{
  "encoder_arch": "convmixer",
  "train_examples": 97500,
  "crop_scale_min": 0.8,
  "horizontal_flip": false,
  "encoder_kernel_size": 7,
  "fusion": "cross_attention",
  "label_smoothing": 0.05,
  "decoder_layers": 6,
  "decoder_norm_position": "pre",
  "decoder_activation": "silu",
  "decoder_positions": "learned",
  "init": "orthogonal",
  "residual_init": "zero_last",
  "lr_schedule": "step"
}
Rows from block 2 of the image encoder of a small encoder-decoder image transcriber, named by matrix and row number. Each number is 128 + 24 x the weight over its row's rms, rounded and kept within 0 to 255. All counts start at 0. Numbers have three digits each.
After each channel's rows are labels from the 100 images, of 14848, where the channel reaches its highest value: "top examples" is what is common among them. Only what is clearly more common there than usual is listed. The data: seven-segment displays showing three digits. In brackets: how many of the 100, against the usual share in percent.
# pw: pointwise conv (encoder.blocks.2.pw.weight, 384x384x1x1), inputs 288-383

pw.17:114111150041127126143145181130132121078089140144086178160143119140148116142143099100110135125089138127189116109106135118145158129127114097135137185091134133110157152184097116120118133109148140127138115130135122094114098078151100175097113118130115152136130131123152112191137148105143191107
top examples: red glow (42 vs 17)

pw.39:119132094112151165140118103089114078123159120110113125102139159122115099102108096118089127134145155108132114117103140149108124108130117102156186080133131132133105109122155137123160143131073126153150102134136118127082141118146140154118113111151116103124097107115139111130096095104099133147
top examples: the digit 3 (64 vs 27); white glow (50 vs 17.1); first digit: 3 (28 vs 10.2); third digit: 3 (26 vs 9.9)

pw.212:130133087112118091089128096130106110058111116115149142159120146152120136160118105157129180154159109115117115133114149120130109126164131144129121096163154095108102131144106130126115124107135119105100070075120118149129102182137111131120069119126136176128107095103145119138119103121090132097
top examples: decimal point (78 vs 50.1); white glow (42 vs 17.1)

pw.359:116129107139147157122157149122106171119133135097169135131140133145112107103136117127088135117108133135163166133109114128101121116115089134093114150094150126122118106134097117130150132100174116137132094101138128092086207123104111133108136167143121141138101094146124094158113110167078103145
top examples: dark on pale (67 vs 16.1)

pw.369:153159077133140147160121147148091108124144138138118118116119111111138129107135171066111150142134125142154144129129098112130096143174157111154081124124134157112129126168117103102102142135127134121132152103131090114106105118138138140122110125110159109159086126132136164134078119173131122173
top examples: white glow (60 vs 17.1)

pw.362:137109141078100105106138112147138100140154161090107058100105164132153087142200151110136094088155131160128124133127162106128159102137107123104123142162123090092128128166114159142158148099113147127137151145153144166096092109110124132132091119121108162134149137177156130111102142127115155139
top examples: glare (67 vs 30.1); the digit 1 (57 vs 27.5); the digit 7 (55 vs 26.9); third digit: 1 (30 vs 10.3)

pw.375:125130125053105111105173142124113136087144125084125105159120143125092093128132101122104115169139119172112128082105165146147118149133119138134124084075116128145152155122152124164153093110152097101110121144120104121110076126110129149140116123132109090145121121109132121136090073165119070138
top examples: the digit 6 (55 vs 27); white glow (49 vs 17.1); third digit: 6 (26 vs 10.1)

pw.36:162139096140139136114134093117129171129156155130156117144100132123129117120167130107115090129145140083075094137149107084119129142154143153126151134127091147145125144118159114088121082136116109134129136132095139089141155140113156151133096120172132097117121135124094114074136153084148146154
top examples: dark on pale (85 vs 16.1)

pw.124:088133176136105142146088115108150109111145106128121114113122141111095069099148170063094132097139118128137133131115129129139123147099145131122111131173130099156160103151110130104164109136165104092154096121142132128161081169112113117133124071143076141082136123136151132115158141123129121132
top examples: glare (98 vs 30.1); green glow (41 vs 16.7)

pw.270:121143092147114154146127146114190112106133089123137076135110112126119119107169122100113099116120143132150152107139137109141104110118127119094118132132118130110149066194085137127096118117090133136081118131113142135123085113124127151117119154085134131102128102147168118108139093121127105106
top examples: amber glow (45 vs 16.3); white glow (40 vs 17.1)

pw.273:111147134138103148108148167147147072148124114121149100126138125072121152124132118074134128132140151112124135150149129082121140082123133110084107106151124159119167115142123139124119152125133151093170137144134148181154108142114110143155110114121105111126107150111124117121129117128153107123
top examples: green glow (49 vs 16.7)

pw.5:148129109130143100132138109079090118110119158198137130097122100141123095130107113133117148142169090152124102149147101105104097125173120109142135159107152126128112140115115140082165138099134137114169153145142128123141178133113120157140186117111131104099134150139119123088155121130151099178
top examples: white glow (99 vs 17.1)

pw.16:144143135130149157143155099118082129120142153162117115127114138138111117112086125172128100121136105121086059118089173139178125125157079122108126144167084090187131109102132092131141147090129134134142097138079111126095086147117111131107146129143129122118131099076121145130123107106134126132
top examples: amber glow (61 vs 16.3); second digit: 8 (29 vs 10)

pw.78:119108119162152127145140120098127142132117158116127126138149090155110117113109093129113078115096146134143099130147113114117121108128119084163116112145144142103152074102127100150135153139089125107135119120132113156135136088144090156085147138124111119091121144111150126106141095148099159140
top examples: green glow (38 vs 16.7)

pw.137:091118093111158118145111074166126145112131142174149141093138102106095056106106086156135114111097146127056148101102147102108151111108126147119112099127136127142164139106101108119167126127098094103127135125107167120102108165158150132124110154121167137138118127100101166153099143098148135101
top examples: amber glow (70 vs 16.3)

pw.318:149152120143105135106084127122112081124144084150095092141088145116163164136189153102111125124133120154120148125109122109129164109149125102110137147162132161104108102120141148114113128142138097132116149161195126087117091143135109131118120089146096158145129165146139144074112137098127122104
top examples: the digit 4 (61 vs 27.4); green glow (43 vs 16.7); second digit: 4 (30 vs 10.6); third digit: 4 (29 vs 10)

pw.185:124141139183116130100112146142098118156148121158130100126130102098117092150078143122142053115122129153144078124176122126131135114096138101116162117169135144142152122105095139132138139142147134146135101130113111145106111153110159134113138113120147112126159148132100104143146112112124083059
top examples: blue glow (48 vs 16.8)

pw.74:149093146126122117087112114149098148127109121106133136135144145086134128141107123095102107111095101143130139135128148138145133140127128126131124140116132131152153131148087138154107128142133124141118134137162114091121109112113141088099107114100124124160162113067130125163108103091141134127
top examples: amber glow (61 vs 16.3)

pw.2:121102124104144153141125130126142103120118102090134090126136101139103138125127125120127117125113151139135134113122155129130128128100114149092139121122138106109140109130125110088100114169164114106105055142178119126118104109124120135106079099152125149101166109131162145116140060129109114130
top examples: glare (69 vs 30.1)

pw.100:093060103091145165101147139176162102104153127119092089119113179109157107120154130111085115121113125127135159093140107161133127083146143131074097132129132111109160152124147095150113138103141168151140125181129103136131126104126127182126127115112100070125146118153141134139140092186117109138
top examples: the digit 0 (66 vs 27.1); first digit: 0 (30 vs 9.3); second digit: 0 (29 vs 10.6)

pw.98:142154128154140125088119148140163101135107150174120115144139132114127110144081122087112115136144155116148164144134149091141147109072139112117106122147143147095146068144119127114114120096119119139158140139185130127121110153101113155121092110146148149114141098139133093112123124163115153096
top examples: green glow (52 vs 16.7)

pw.94:180117112079107160111139154126095114126159106109088129105144121143140179108096121167104075126133111180137129134113115168168176143116112132113111100153153148089121102148110128126136091131137119132140116128152102128109120077122133148117134111185126083134160116139120112147103114107091112125
top examples: the digit 8 (60 vs 27.2); white glow (51 vs 17.1); amber glow (41 vs 16.3); second digit: 8 (31 vs 10)

pw.370:118141105170157161117143129131122144159145122142160145113156130147085134158138113130126152145166129129139141138128143123133131113169137163127122142118134129134134128138128075098129166162135121136147143114133124102117166140167139111112134162096142104089136097105145138130143127169133115126
top examples: the digit 1 (60 vs 27.5); white glow (39 vs 17.1); third digit: 1 (29 vs 10.3); second digit: 1 (25 vs 10)

pw.121:145118111053113108179165114116131172106147118128135132155146117135121080131134133093112129097114138138071116114128165132120147133111123145058105158100096124134126132142124134171096133112095115122165120158122134167165112121138140136136094114134137162124105151128126163140137090152126153142
top examples: second digit: 5 (29 vs 10.3)

pw.200:156120131162118128091173061153124099153107143139136159109161148166104119121144129115105109145134113162117158123154118109165073117135121109114158105128122133135140138094083151088110164124094101145107143078148158117123179110101140163143105099115157129135119192192081175098162119134173151104
top examples: white glow (100 vs 17.1); the digit 3 (60 vs 27); third digit: 3 (25 vs 9.9)

pw.193:088193131195081130122159120138133108139109107146119169107153128145177162155127111117173122093145114135153130137139146131145148134061134155157124141115146112127088154158158105115130092122130094139127149111130177134131119130118154106125096147137110130133088158138153120105153131090092144140
top examples: white glow (96 vs 17.1)

pw.263:138120102110060128134152132109110132060129114170118148097111111105162150113139130123143179102136138117103110119111148124108076100132105128123124128142118134068142140127129126127116102128198133149134127147097134115155151098108134154143112122162102142134096110110117140118112107069122134136
top examples: dark on pale (99 vs 16.1)

pw.8:128150110120103150090103117132121088164102104148113157145162135128106157145106145126112160111137145106101134114105087145123127117133145136134133140137146138119133130094087122091119113099131153147139117148119151134087096084112112076121120110146163134132136100113170129135114139164093130132
top examples: dark on pale (74 vs 16.1)

pw.7:111118118089102144133095148117165119083150188119104128109127144132159152119135163119128130126149113151132097089147110128131179104131125116124091100125129141141117136112121152171100127103136122142141175121186139137118125125134106125103100126140099138127115139117125083088110096135120168110
top examples: glare (76 vs 30.1); red glow (52 vs 17)

pw.308:175128147124156153069145134165108123146104100162083126115125149121099073147094148084148120110163132117126111124140170160070114113150105117138133114075129091099120096132108077106112124129150110123170127108142099128099185107095135138149108105085141092166153132145103136139106119143097109103
top examples: amber glow (46 vs 16.3)

pw.356:131085159127096125093106123111131123176159142133117093128129132120090121100133141156143086163146155102097126122173120142117137112159153104082140151124129126128125110129106117107094122083208113144133124130185129160096131114111128171146144130177137147180160159181111142129116171153153155124
top examples: the digit 3 (56 vs 27); white glow (50 vs 17.1); third digit: 3 (27 vs 9.9)

pw.102:132122130101096119160115108133148112145122107117109181131109098102123131121132121162123130130177120117149148154138139093119110132155124109111116101102115116128084098108147157091141115091132125134105135102149168131141174127146118131080134133099119123126106138126125128110093138184121105133
top examples: dark on pale (42 vs 16.1)

pw.295:121125151145110128120121107137112098121159138151141101108107155120131073117121139091164140154172133148143156100112103130094140104094137109125119145095140099129128132092101148070090133147151168088140137158172131164152134168148140149089118114149117169157119139142096164142129173127133171141
top examples: amber glow (53 vs 16.3); white glow (39 vs 17.1)

pw.329:107143143116123103144147132101090126091139073114145147128093065111133122125104155126102128117109060133092072086097143114116139122104115142138102183153125123084109130147138132111146144106174093106132121169156110126088182114150158132126111141144153182162122119114145162089146154142133140099
top examples: glare (61 vs 30.1); white glow (43 vs 17.1)

pw.96:164112084157121153116102123149140114096150111132151131112160163119148127116131122107117134152082125113163143122132141129084131143116159153088120086129128171109128117124109138086100126101121126131106104086160131119104120148091146155134122154132146116130122158152109126098141169125122092160
top examples: green glow (41 vs 16.7)

pw.361:167170129149178130119140087164110115125127138134130164132149162106113124105130126123120126149147118095089129150112142098137132109109115133122116115108084110130113117129126129133128188152117118130130095103137125102127132163095110148121110170121097116138151116088094170137131104159124130088
top examples: second digit: 5 (26 vs 10.3)

pw.246:154121099154170127115112121156105125144132131120168131157155143103131141094098130135165119124142149144108176160110101101086142141114103117142125114119128118128133123129081090116121143152107076119144113134104118119152127110131111136107128180133136124098108117129165146115122137136088122114
top examples: white glow (62 vs 17.1)

pw.204:115113112102115174126123141105137105120126084158167147129154136113054109161120088117127129154141150137131121165139138140175116160131139146117167135145131165152134117099159093112136120083088152129093133127098119136110125111132100053159125122127125106109066162152109097106141120071135104114
top examples: blue glow (70 vs 16.8); the digit 4 (57 vs 27.4); second digit: 4 (32 vs 10.6)

pw.80:142134147144115125092169111132135176149118137111180127080134149140099136097119102158124121101133129111124133167128130135134116107134181122110152077143128155128132104120130117150126120132133153125132132068081137104165126127097118146127106115070128118119127111136129118097141103097138111128
top examples: white glow (98 vs 17.1)

pw.227:139143072156092103138149141137111126152138155133150145080133162134159122124138107146169103157125169147136157161157118145158120151164172152111088132106139153092115096110160145111157146145122115161163130162134149108181177099103138128124119222125150088136151123135139142114125105149163141119
top examples: white glow (97 vs 17.1)

pw.42:132085157133154129124109124142194183157164114152157153111153145158133116083160114121165147079154066125129175120102110130111102124171116128156070137152098160129121114113152143115143156122100098155136117093114136140071137114132187130141175173115112149118149089131136205140149133121118130154
top examples: the digit 1 (59 vs 27.5); white glow (57 vs 17.1); third digit: 1 (31 vs 10.3)

pw.154:090073115138111156136171126138125130160127113080140137083106145105088098124099176117142109137164107128142142125115154114157141121116115146118120118117099132141153098114116122167153111113085105108094108127142110135188109144121110162083080119143107146135141134140145165131135124137131158134
top examples: second digit: 3 (26 vs 9.8)

pw.41:110118100117137164104124124115162131105145119089073082142136114122117113115139124111173109099182161125158131100123112106143129151116104132126140096128122108131134160118179155110138134076117125109119144128167126132136080118098124132081099089153109126122164125102145137104165111158158148147
top examples: glare (100 vs 30.1); red glow (73 vs 17)

pw.143:127099115108123121148128130175158108100099129088153168129155104119155107135150078102121126124098104104125141112116130132114139099171154124130112100120113100148089159098128089121136104156089141084102111106146143090119108163143102094115111141148137115088121063067132159119063100079125097093
top examples: decimal point (97 vs 50.1)

pw.15:145170080123107125132104119151153081164119104122129122144180117086117096141137160118121123118153166117186132140153117079152147125109135120138102126126141138116126100106131130123124118076146139091145123162139126157147101123139114133125126072138103125133110118153083115114105139166132099145
top examples: green glow (36 vs 16.7)

pw.285:106163107107118120118107158148190113116129133131056064156117147143107116103119160098145112146114118147141134089127137148138147134128129151113160157097125134138072110157120193154152139089113119141142118173155101179123089162146102132134104125120107147129115124144134136112112134103098120105
top examples: glare (63 vs 30.1); amber glow (46 vs 16.3); red glow (39 vs 17)